config = dict(
    text_encoder_moe='top_k',
    text_encoder_moe_every=2,
    inner_norm=True,
    batch_size=128,
)
Rows from block 7 of the denoiser of a small text-conditioned image flow-matching model, named by matrix and row number. Rows with one number within an expert belong to one neuron, the router's apart. Each number is 500 + 50 x the weight over its row's rms, rounded and kept within 0 to 999. All counts start at 0. Numbers have three digits each. After the name is the row's rms in percent of the matrix's.
After each expert's rows are labels from the 100 images, of 14976 (inputs lightly noised), where the router gives the expert most weight on average: "strongest on" is what is common among them. Only what is clearly more common there than usual is listed. The data: rendered rooms with furniture.
# router: slot weights (model.blocks.7.mlp.router.weight, 16x128, trained with AdamW), inputs 0-127
# up: expert up (model.blocks.7.mlp.up, 16x128x128), inputs 0-127
# down: expert down (model.blocks.7.mlp.down, 16x128x128, transposed), outputs 0-127

# expert 13
router.13 094:505495511490511431557465422516546482538522499436582606590441419511418529517562544474570513493491548517535497494574483453533464510534620550414501477414524556525518500520482421519484513529548545438488481526497459453459551449581510456571442467429507478456540411438485563494476416528382439611507437417571446513502524441496545525531504441499421447451588455477612505524456593474518496510512
up.8 094:429549417542497508613505567455405448473633514471490461482455566535469399389591501435470556492543462513481489559417462535480498509560561509607495539561513512518479483483469533580488536507534459497520436490519456471449471462491456555571504556451452579501508402489567516451491543520464433492452515461397623486468434496552586482504474550579580467500556509533546557447484483573480482551473
down.8 091:466460479514611511450546534400523411463502460532440504480539445479480469520463563578418510492491484589590518500535465461530434544504527598450486486499512516522532550464511436515564448464456410531549485497462599540509507495458482622429452436429520489555501572521497536490582542447430435400477463491472518483445533410489469479465454506510499588497345523486440525395564396508513470529471
up.9 095:450486414438532560518545636475466505479451430509477389455603491559495458445537537411423493524575511415474508505531549500466537434581548486466517462459487401476543539570528575507529402501496539512455552376563507500528434494465511581477484501498478529481559521382528557568424554486473443488477593447496519520491412482502591460556468551513570454540501503544510575517434512549467483496448
down.9 091:537385471462401492584519515469527540515592510450548519501491476484588551559482478517441501485551465456507470536555515478517465500489496530541490486421488535581517460497388446468508535448530534443626484516443532552546575490559476565406388541496516547608443484602441561542466515525442508416494554541547498492516522453573472448557470494588560528483464584593562507527497560454471506420405
up.10 098:541517442463473496458481541460542491489498475504434522540517568477483466554467508536491494560507448460506393518511541487463548514500423561509561458558514464521411423441479466484523497521420559520480477445351581545446473472540492451466526485500527463417486594428429610574504424533421510560469445397389436431524471510461444530485486550440467590604521450499560492498497444460449488367507
down.10 114:490522493590468517536393495609384567510571498477568524501448422495515485412493487537439510535504506443487526564478519484664521442500585492483465567484481534532560572456525451500495515455477452439504506597501490506541565580493548490476442558551502454609533500442528402475558502498550481471428600576480582583473493492532491479489477484508527381516541536503420477483515517564513486598432
up.11 093:543574434448424541460515556511476552503514464473459492439535570556527472549575546529467519476468553457597607525513583450504487443443529579414481503529492578532465431471497501494550547575490495497505469426509502529503479491469426486482482437582593495513538519397438456496466484561525534427464436567583394525480478541485428436515615564392572545438511564524510531384571535482529492507459
down.11 099:459541532490523506485483409399414528454469631528476430518518451547422538465551420581400517440423487495457494436483518535466632554498501456513541536513492480422503568518484533474544551493469429488498542533555485441451558484488534524520592394502457499518570546534526614474515414566410509550504576500467544532459520612441491574524502498451478495529517464515468477609508502577565521486432
up.12 094:528528479548432568607517572499512439484544548504506474433458524503544420580439587496525582551505512485492511527484553516506510441453511601462465524487520505444474436517501488562524471408469585529443510380483453413522451455466432457572464677478468551505450458531517519532472469506477492520520461412520562491588509548484549505528517522444460551584477551507422446461438370515418549538549
down.12 094:498518438515432503483483502530544674550470471532528516533434471417535506569545586475491514522501541445492571564554452572461466544545466461533555488432521568522427507543555478440528460443561560479535524452580485498497494437451461515511475436443557409493408380494547494556437428471529525492474472506464463420534526548523468480574401403440529476490536426512503556622449423506572467505512
strongest on: table; count: four; largest object: table

# expert 10
router.10 088:525475597490568520535448419414516599432495498524544503441497436578520567488479484400516443507557596480501501491568510529453532588430554516545509468548495503525487527503568468465359488504475499457459520492517528506521472522504431560464508469541486447546471461555496470555592469606470579557452570549541478494422475479330399471529387476532467538590519507556436517532494505487497540555524
up.8 072:502550450570463520557479515515472559441558528543550481537444500531524466406524519505446488477563504337446496484430467421446466504462388369480452580495449590446560543503512498488523447491517516579440494530579444518405518509499581502522478542452564390478464541503539606445514505518514554549491444520550487483407513589579567511476437453445497461444499487489500397516544476469578516511522
down.8 065:573450552517504588447545507469553561461504492441546471532532465523564507502510426393521466453519481455486513646454525501548534486545596430511553474462548576471426423581466422473487376536482554580563439430464521523497520482546441504544411434511515563479549457534509547544534519420498464470563524548571471499439595464465486475428486502496496546501439466574458461537558522490639444470497
up.9 084:443563569524486531491423529585426514508487553568410566470496513524517563484535526527584463502482462642516488532528514496469497548544489490465525445548465493424530475588502471464440539406546459505523555465528481596520600549431434530620527481501452443460410515391567570491438599480501471526548531449540533491520561534451453469520462417546560441466479494466482533573463486491547555383551
down.9 136:438447525384488504440535461492542424572495459436503597494543520507581529566572417566497513555487571487460557504497475530474521486564513487481362463462568456621526525420502440537550424429499519470432513577521449431463484450563640451468475450502569573478500502523473462559523481434502539435472488532545498497490455449558511589485595488499412487531576491505532491472574519438430495499454
up.10 079:510483485468515500513505627517462444448567456597490470467485597477460403504452546488577380472524494490391528510507503467448430593421475409539534518545468476482461546438502583542488479477490564433500548562616514473506406377515446441469605469510542500490495523443529508427479566478475474488451583537525465550489501540464500515425482515445481501568525470529492484394579500443470559426543
down.10 074:492402453462423476354565549436605560533491502471507539478582459543473447426530512440427510531468555496523471506531554386489434501568539525481449409481531510521544441499454368519474478465480463511473411508559443478544514476574555514594482465478505572588460459497482488495518564554472531484523473470544495479426517424509520427483480472461453466507410477529435444397490404549531484600484
up.11 099:532452487574536411496510592521555539527551530486503471425498556446559428521511435504559551522443497541491490601447484436543411512490531518544460447462539507546540489476642604422482533556439491459440533525466512557484474495593471529499516488414472598389532528535439473494569462437521458531521487475389529444529397463529584545440481566500518555460569454403498481507465541544544432474541
down.11 089:475599501485559436493521494482426476553532532515462370455543462573472486484495476541436500398497481534561562500405502449485526495485547452426479543504469492568486457501461489503496599484540573557514421535543494485477506508526457514528424604580527475519468463615443464579440466490483527403600463497623542489417475593477476484483534471556593503527469526527507595519464413545511543533390
up.12 119:461537467437521459482409476545511476470508483482481507491482453554596411497483467521505418388539429470575490481504544568486521524638498569504502429453469512474629490495536535539483546498494389545588494310481536503544539481502507440521462479541526514429555479534485472473447582467446536516553452420452508546542410491434514528567477543481500546561576546531558550500560544568531440451501
down.12 127:492550523484525505489538591523522505495532534533527522507524423518414533503552625416522512509393604580518498484442533414508534469440528476571464509483410489526497454535442453526561454459544602464456490603562426570594550587526453524489530548494494484463507576467479577496453487539512448481440469571535564513437544634494496504550544472420550438438492553496581456474506570430433457529516
strongest on: window; count: zero

# expert 1
router.1 102:414493552513529589556604559488517558453471550424408458461505509458471584582457541450498552496508494556575526529584471580440495539407461578539445574448464485423495455529459500467485561454533556582507543531536487545497546539470574447532393485566460563469391568451510548494533526517450584489607429478527437452500434419523523546487529538476416482518525518477527556521549514503578517481452
up.8 110:457428456488530612552436558487520576607533496547547507432441487537453475566585469433452496500511454518448543577444522516519528486474522495539493484534493605454500547557485459504447472493534487491522509441431423462497528436450500509475417667495593444508480490434492532550497424544562521488465455423569493493543434553409489531450444537487522550547417519528519653426555513578486496494469
down.8 118:473571528469443426462513420439457487495473506497464526560597545463486465507364546540515500488526504505560497399507513449418465487498487492524569534579550482603463507440538501480601523453454457580511514550564476524553505583534459555535556446467490512479483490566526541450388477430447475458549593557444434461510601433573534520576497492495413566487530470448434446611433549457479537540517
up.9 101:527500546477477456504554518593447445591468512510545567505570502490570480429575455577469439554525545514620514479486444517552448574429572491484439555474485437546485455559546499322535568548497511436452562397512481537537490485494421560409473463537453487478438456500499454465578541487501537523573518418450541474469577531504427525483506487531504447553497506481567444463381513488461499489414
down.9 096:473549416516461543453459449420541544522529493527377443444436456519488461505451632443437579496448516436341553547509536485488522430537415530500528448543387517452516506444500483567531442533556527471537429530538551510479431536495576520562553428475459522471599545473557493508401486516505503555442502496522477462503461424485538456482490500387562522473556512526510430490568430471537467475579
up.10 088:537439566437549443503516525562470443446432539473572561542553499528446559591562537469494588511589494515472475428487626417466468495494607591433542556542481414496564545470490438458448518510486489560436492462541503502467482427488498506440459567526550543547465561530523451552449541442506436417524525488535489473457555482499420616509481419469521480516457513614507440515587487386506539477497
down.10 093:468496520491538605495472498476496612581533439612428413413451501441583438459570508529524473443481381470469482497558549438562493539600383458488452464414486613489454454544484506486510412537503568498576541557548485506587545568514475545520440519480445508426488485514518492491503505502495560502573540513469588508572449467453539471530541523462456534423505478466462497539423550580477430479524
up.11 100:506530615522511504503507562451481518497407591477420473409539466554508520576541536503579562570546484507444569486469525484471570517425404552495465536528533382495487462508543543458515438539481592502519555536471520493548574519505570436499456489502553503384483451423525508521513386506465612494496456525484454487575408490507485483636527484499599551600538477464566548539498432503513498442480
down.11 136:496435507571546559475439500502492562554523384470473486518506512592492535365557509554566561528530498482555494479581587467502449465568510496398514489433483651514540517513491398518509412489488466464519484480425450574520534571579561593483494468460561466505461487551561505577524508496502521523568465439424438598532534544554531479505583522468469514487474572534481556597465493478473411505437
up.12 104:536504482577560525555466555464576487499500506455500505515426485405424527516467559388517581439548550594472565417423505510498425470529565517425392376513567473458523480529488496492454548482458542506500570514539609589519549505563469549544562499434418508513421576485420519462512561536457439409519430513507532487469550475567527545548450429480498461434494488581474491449486512464564493463568
down.12 079:466554561511532456461524458571486506600493473446540609626488442458567589493561448483476438515559448456565553505621520480545466454488506524557569564542409512529440503442523435520476485565553439482422498466429509428471439512464510426478615416448516475497459457497576509457468517451468570534398495497476452510546562488472495459479526507456449541528452581493473510508403493392448447534532
strongest on: count: zero

# expert 5
router.5 110:489441523432585508572494496529462582481504546428557505413486498565564534556469567470517492519367539522438574512536466495449523519418496585460528558504448512539485478435535416400462522473437452485462457512475500447507498472455486537530454488535498539576409509541374444515528539577439550472450493558480559464425515477433497522514427541483403551634526473548489472497516632516481592520488
up.0 106:401458464434381504545473486512409500537531506567498510494477440539561490458469514475554367541489484529552510517575580508458462568502435519456478573495502571483471533413504581435457508485567527487545452534499497528433540570501533461529495477482518474518526472518459565595465478499471529431531521460439465428593597560445534521504482511503565397426487506513571465415527582583601591441580
down.0 085:569570509565588498450533533444495426531464552543493444551490530450492457515505448475432626501531448475515452408507491510553483454554428448498532398494476431536519465603513475549559459491455516461469547537522517474465513474546503509453542622597469531483484547481573481398528468532399471581425522458493468560420404464567474469510488446517435490446484498539493556558474464432464350544458
up.1 070:514529517457473577508494477500456520514483443601444511532505505559462494470433481465510507474590477537445529458580457467537569552475518502510581483665438427491455463507441507463459463458534516595544520534567550507490625406451536501458446447423480487550511563432432507493444469567441447620443527550561445415504517463555487510422388464460466500507524467440505440498558522409528555550533
down.1 072:515536469499593525496576451486499558585479489564624475536443509503508536514492547466431556452499515494472532543545475409455484474501474541521559586517448455553515387399478461488431470576567494559515482581424502465514462552480423393510463498507455526542468536576472459540542505510437526474560449492504575528412558488553487497392486581549441586577365480594468526493494505545440515556508
up.2 158:486616489515504470562486385489444514440461407469445455561523403522514485484519446443506499502459456518551552491529509432505553441550545534485476468400383523462486494366490552498561505515504509583369448474431456465497560463433447387513507549537561570445462459396584526500457498556539525520476485515529524469535485507500519491538459588449520455468510536481451486448547469479648436490496
down.2 189:464593435595575447464459449454521451551528451450519432479442532507503590450467546487541484481503399527499550484512489499504539477503522460426507482522535568422497506503436593451526552484590586461310517507488511521454440512472555469511509506548499471470560462494550543535414393475445533565474548454532533521588408479539544421451516551487513443414445523601439474472461437492551503547459
up.3 079:504589531518464513532394432497480625518468513491526552431503531532552473519489454471450461534480508511575539510557498474479479511592432485467524591457558516532426552522475545467619453540492474494558627501590483506510545482493447508586616542466552569526474598539553493542552512426477507405528511455541471494538543447495489529508465513556542499458540445366466584365432472520482536529529
down.3 078:492429561491595538466602448534529538437533529473513472542530510488424587484548453502521496527478427430496495492471434519527495500468544389463463455480466474444510534525457615611484494450529591522444523551423521558419503486495513506558489506556487399442518376476445512445424560568556508549470555489549405521509483551483470418526541460530551464535454497607439547577540469424531414466444
up.4 154:526567559572559510573533495447475500530513395415476416404487501484476483538503428446493558494489558448479534523448472450578429490588443495413561512377448468452570446428501487455576439519574526549506483535528468377542487540460455604425510510561527420470548492507445519472436503590486417462532498400496472501490570508539482510552448577477486444462521478434546458492514493476520516403549
down.4 173:552412519444419462538532439501436540485619518587551476504577511514517426479546486470416525482461544543459538526422549448510443500519465492553497495550480471545514420443571469511454475455467545519545433498587490469532622573479484584487516498448495471403476500408415542525497498473479507438623576530577408597498537439480437471605551454516447549533580509470549546518538537509455468479527
strongest on: count: zero

# expert 11
router.11 103:569495470487487473516345430488485548477514480411594532552475463455371465553504475441539476524580561558503512514564518465490502565480579559557443533423525506499532481413539463534369471545548519475414547489482453381446531474546511555517518540547475428462588417426502568485586494493464488557558424472474519469453520457495503562497509486534442529512579417542480546463485504500540514585571
up.8 111:507515544458518494415573588395384570541494439478510519492434436476587536542480499502519402460433526468431428541497578562529463460450465453450526486441462419501558455525359451557393535526542472521499555529432490477514468525548479427551519516500538634458412527435516529481537528537401463458506474440479483462563516537427525519580469449551496589493489515515487470431536452462513546519479
down.8 103:480527481501420446513479456438621470534476605560521464457519578543455494542467465501542567549556535480589548568562564504460543563621490413461374550506525526476407465579482508409464498416553486418566513490529472536564469531422474598482538478587463450577500461549506520530424499496498476525464505537472535520532410555544471539508509584530467427519495485477568483505402476431502484504451
up.9 103:423544393587545371512487549524538484495531546448545554456499411443518413545506574449554452460440621410515537470515501513588506555536459485543507489487556474550514505460481500541516528478529494469432504486528468560535482411463481445573437483555519433461595452445533510598453514525492454502458504618429418476523484399467440551414451463487490547493503507429506505603523462467508441433535
down.9 106:493474585442521642549547515533465510499466502506443492504513563490503556399523503528437537536513379580419535508504459553480539439608480509433531559573450502467473550508416470457438480490528467476551504485547585447535480585543568592431624531551474565578453546495433468456485498573474562549496433463480563418485494584513481487582574539461475503550498504522430489506549538533543501420545
up.10 102:505547538431544549443555489494502477527359526582522481437478438486498533459488478448572430430570474481553491465515529525483383516469496383549580632559437402445547455373505438483431507435513502507501457526498480518507411510532502455531577500434490524443575453495444542543486473439510472502542470401521441578548414455553585570460521530447511494493528519524565567511512453494492464544510
down.10 110:489479576536527458508516596549523548478522545578431572466560493513514491502547465533519608537468603544428489475481541555528498420541510535394499365500468565522426581553493558531462516497532420432567495474541477513531476525432482488459547518496405540582415576531485537379508532569536562505419501559507592471495557459526479431497435539543496544517530488492543436544502586472483548397452
up.11 088:537516515491581571515562587465491453477551464457451492622469482530456566549511573467510527525490499492443521415463482509535517540478519464512545447427497433481508468583482469487552484459414548482511444494455497461602437551500548460546472497532541513535489467420500459476460608527462406444477493496383481386485543595515489368404435531544606466596482490544465534484497535445550451590450
down.11 097:423505430525500457477540534375448560527468496517542560471503601498554547565581428507478510578536540514471510526467486451495487467426443423489509501495494502600443518490481426433388461563431532553560553427507463575481504459419492567497492506432520432493432542470513489465484419505465478494411415448601409550457525526572548531378537472483442584547515521510472499536549513588572491485464
up.12 100:450543559455519609586496423425523415480485616541397542565528487485549457584505477451533530480480420522468585513540461632477469454510545499576520489440455465483520495528442416487454508515551522520574361581505483530463560490390462553545528537456489429459528534433572518532470437484488457478591440503476510576515488532478480460518498446492569547530553470488543525525600509518468586470512
down.12 089:497505460421423454528516532507479474493529414493553492491497485533533551495457482595579475515595621501522435495520462444395525573566572527386419492509458472523511502475488486596508501537484553526440526448557409480568431491575571525475431512558542536562441508516448481565454551440595450437504598454516504459544544404463502587587507439472419486547481477479566543534490494427484484519427
strongest on: count: four; umbrella; arch; robot

# expert 4
router.4 101:512556503527529372484500396474518476472489446507465492494491401526459483508490484442606476573430514553559505561521580409477511601446645481448498454445432568585530483408521432399392516490474513465459493428441508551549561498505458491539564445375463575443534451448562495502527518507493539522489472475517551497455578495453455495539473554524439551603517457545523492517534512482459536522515
up.11 101:460484570488474475552482566456424468428554461454491589512438481531583507548406531490476537579499550527366563522515467448585562522439489495436451462434525510499551584535574398406564480532487472453495457457520554453469515465559475562438456571479403441464470515512617526436484503510434547451575514465476535460448428386427478536512537536503529550483457448537535447536511481563460473461454
down.11 089:526433443573609478497544532513571477509483594460426446460520503471496460534556495547513510497537445531546538499408566467503471462546460511499501541551474553540421564510486594579456511494458507478573569444539459577544446456510513494430383401509600536613584507566463515531479410509459499507429461520465433584483532511559439448472565474486484568392527496476430581475532423435535519505480
up.12 099:554506490503536463473505552548463541506503641489524475531480386468465510577456432517603473530446567472416522576546508428552499497506494493567484426467533511549453498446518519483508521471514439545542489456456372474463461444471495385472403492524547452578472449515520506476500476462449416489489560503549410491526538525485477512548625490410509439447589528590568621500517490521449577433534
down.12 099:502556536511510586508543504507480432544564430519478555510568450478495510446556452548402525430470524518441470485548485515557545458447396506497490485592452404509523493483533449540503569536476478549452566518487628587463526545573534630512444521511514484457559552495422459446498420556515541571426450450553502546529590538483514426455388519505465500463529392539463436523433545557571478561507
up.13 097:466448534473533481554569464453536472519416464487516545524439414489489524467513543451574439648497503488398549451473438472524496423440487574524525475452409456561500413447536571429508421560470558489520489442502467465470444547471449548465552464546481569504519487488461489510490479651563466534538354487479468429554449447492476475486492461568396598493524439463515523477537471488530591533486
down.13 100:489491440495397438486444472542508481504549592560508488509560540534528460622475451493447556443591532572460429640456560479485470504529508461447505524561602478459456584532545549631527516462554398485475488565470610503498498473431456522399470463427503440503436544473553466483484475412483475529458591534467490550436531508479426491491461518509522436472467545454397447508436479467505479502484
up.14 087:447532486493528554512587564489470514499595557497478449511494512470509581527520502476424541539496559515561603440491500562474552494531456497569477404485444527442561507507478526592469422485457574426502561551528531556491443521501492481549395480458472599583520536527488458524424555500373496563458461589424540473492468541504511419533491499549550610454386579497483533450450576562430452447471
down.14 085:473555535546558447584471418474484453535610411500480559521557548526524491444542492563474459485551441522506557541461536443450429513566514500625509561427499393486522447526455469470468488446530422474539426479399476554486535500552435574431492480504540501524430489542500529481515421478466427459463526452433439483480612523587478518389548543459499595487474463595474474479387544451514528530508
up.15 100:545593560472504448419470463536593442530487487385513563527466574340410477535518473591448533523455500394545516492400511510465502495461543502541508515500556562531501565477497475511467452499429484525503478433408500492572511547486487528533452493475489448522575430559439491412516465528537495538533451404475354392594505518528430513536559538483488544437516522517535527472471492432546443465499
down.15 114:467426534469559513596517544474395563520480525546485504576514397574584530536495501520568421464472558579465448532635497510499569499485410435481513527480459524516418509509542522490481461473488553438557561549547431523470444459530509539470610468504537523523512443518530562608523408533447531403562509616511553591498519471423569509491477491497529557512470508482457544603574544527486474493564
strongest on: barrel; largest object: barrel; count: four; arch

# expert 6
router.6 096:401512534478425548591503438475541547484442547472447461497561558492441490524452575418519516469498434563528508469529437585456527599414493556502511440448437573382533452465485525442451577445519431528591465477529497478529527498412563450554556489514475542492451489502515418468565509489439502498538435517542490378438460441481434556498450521456388554585507469471500503483569491497538553449593
up.8 089:572551558427603500524463608526419415478502529584451512434491482583514558546497512484484462384502568575588522426473485445480470537458518548521481510557523496524510474583408473520393483473519571514609437484515593480538480483545451558497521578575545439585511496493548529519501532414480391475467574445495568476504521472439431496493371497529505489535480506468511521522501464466489548596500
down.8 088:403480420411419465429591415425540575532500523370507463494570528458541518454478423568576511441370528505513513508575546490471540514497517480503480505473508589518510498473562499479523499471514463452438541527460476587437587561439505479438522469431452588528538491615499503570504468567418530519458530594541497536501424522541556534471529518471432530419556525519523497528438594464508504450507
up.9 103:597505479509548524584534598497446395493488487373511556519490467458530516454485490462526469462491485531583480531499486458499556535434432622512547542483571536568541578618546464513452459414451515477475460479501523541479519416501414573516420496520448532447455538523494449509508508422572384552577538530541534487528543540539533572551444485530482555516423511482494483644553489492510506602468
down.9 112:473454481534521482467458478504501555488575421558517376469483531506529574446515534484464509543505524482483509455511563519472484425490494391476585549480430490356479478401534521531565493665532487447539501557438497479552477485476553458509594484520529322486592461518486494503484447534458486490476464503421526528501475459483533500504500511512585446449506489440510558451421597568530585426554
up.10 105:496453482483500559473411468556513462470423508394457473524519436438537392513512430516533523627586477469480539488498435638471550569511355528488571521425553485513507486546447553454559471481445496534591442452424563510523407491503420530480450446547446439581527459557486490503506558461481563477540544540554515460542435530431486545570440498536504503492454471508449557526543561529505564462440
down.10 104:500525572454517495491553528459459484444554524539541497451443509534491541559525467410480388435448522586509505483448550420427531452520561433571509489499513494516502467463509568554437555485416584559500538575534517533544512587553520456534523622482439431462450521517517515448458341422477514472465491540410522473410558509514408462467556542516506551543449567444455509489464510488534428633497
up.11 092:479492594463565422428502437485574449445438513474549400455521461412474490498498610497531610471553498422468472487513550479511507592518464513498528511517476523488588583402475473521531395466576452507468474556575485514456513600512473550416485481499508486504561476525470579518505562495486585524408498528449512547544483523543499415473508452522577482410449494521592437455491516470482604374520
down.11 123:534512524561576526475480518610380599418527507487445524595499500465452552589518413530479503514548405476508449547528566546472447430519526435409463464491529493608557496566532527460498517501550512451484597467526460518508527509433522545512538433465521573458589410440473417534463530507557408457545538497396522474535485489463496573517550522483481520482559528402465472528461512487479371569508
up.12 087:460513512405465481541491522413558485512493429461525490446546436519540501541556521450459456495469480494458388453538510443509389470535485504484430506490633509467518423444483490416395429457359534574490463530452493540480439368542457517485547495467560526551555544509509467490430450578453497435467545573498512501516480414496481524600441501539520497449376591487495569518482536477536479467439
down.12 087:508487549488502474483561541550422454390419540439462511466478489530457522541535494471530542488488575495596578519483513572525623531514520459669562470502456533527537510649481561593528664509526569513522422529592552445465545505497460471577439550501515517427494515502473513458526522512517500549558462465595582526508464559450498493479495485476446511475524458579470477525446520426468464512530
strongest on: black walls; count: zero

# expert 12
router.12 077:513583584479495543509549488539500448496456391521507565503566413450471542490542457579503485483484469495535593509463504504565537438594519515435489424499416547472462490468420555519458552514551523453498459398457526436566628460508511471516449564460519503549517452523551619498436446466453468550475440459561462528545481535538569453575538498508499408415416488483644514479477524531484501402546
up.11 096:525482464579514550456527492544583528514448440495550477430543513436511477440496464526520439532448448415583490502485388531462487504478505467459482497517514553542495530508497431571453500545570488502592587482611405428512472541528488525523573570511588450545595467460503506531530574557558494499515434471549406494479498527611441439423538393493435451448580540498559552436473454406524465467423
down.11 090:507501558429439476506436539502473530558566487492479505522453464496616524604487468472485573511533530562459479494598571456547470527574450537578466471526459463423490463467513537487583509420534530378463500504410636542505473506547495495569472488552434415513549527492490463524550511515473499434445574524418500548606484465446516578548469535556589557552411537496450497543554540602431477520554
up.12 090:508484502503405448576472533452533451524471475531521448498550484519478613436573511591486440582561491539579550477504547504454504514477538575495527425505430528434518476399512546562506500527485562468546444489576441511419486518456519580578493487557544508475599508489492548520519491516470544352523538482420401491481566495494565399447509540432494553456486591542500474462524510560563556476643
down.12 098:358490519471560565390503417537406579430549554596473510466479489473538448541449534525520482447527425411440489429509545478486537510540468467456529557476550528415418530529475520419439560507471435465488569513464428489465561468481524416489518468453494459493473541513468547539531474551419454571507540448485483530438434577490429552548552489512590478505478433397517466426434454533443507550412
up.13 098:446560497477530480539480481542530467489474555497554528510437415439484464548460462397527530470449454513401485473468422443545461526446557525500440535571530444465497547431522412420482514567470542448537522477462531437490502514450520530490553549429554547340527505523624491481530490486475451557489512611509478561426537606538506532628560431570457569557477449556530511577557487566530477460491
down.13 096:562465451580465519448494562490441596484501468492520483482589531567591574515503533525524441559567535458470479529500528575435476509515476484496564490531491530493449513568473574524590494536485448517482568496499499522547507421533448470441473478565449354583509477577454473487437431560522518455541586465501442466529434424447457558404461590441631498534521591432450497446402445498457507513509
up.14 105:507589519619558528505496537493430483525428486511509418466542491443433474502454476509511464548478463468547503469372506590468503412399491457515556454477486518434465456472513480428457510519587543398514479464532511550485536433552480641447461572512427519514519512552614477528548461500410558521508590569404501468509452446515580479541492441504559531512456468506442534463535611532525529551572
down.14 095:473439466495463443525556491589536587489482534458499515483508492526562526553543458456423599512514551499534426554619600434554557586528510596480506536495505433514537540507526522547510491554446468608509469557489519454491450569506502391516413388562562469490476479446356505457407497449531461458528449416643493549501528470437465523508482517512497477522546523459526508531495472433520468464427
up.15 094:479488478523511468551506541522561440555517557559478523460529475473485480483438460440458442529474474497437449502504490413431424593509503490494553526605531547520529633535524655532479473487548486469576471462484549496495568514448438547566549515373522477525519415537478490516446466483411519384473549408452573523531547347511465496543461528523498417491580513472543532518463549552551470573476
down.15 099:509395477480459465437535557422505516453482524492515416433448496532408509472528447393503491480531490492502470518532533516578502483482527414522485520419466477603508402410530375450473485459408504492465449450547497459491358413487542489494512391580468484511487601498485537571479547515606515536514458569499567505508452602502533495525550428466495567525462494583494505453551474517484484405441
strongest on: count: zero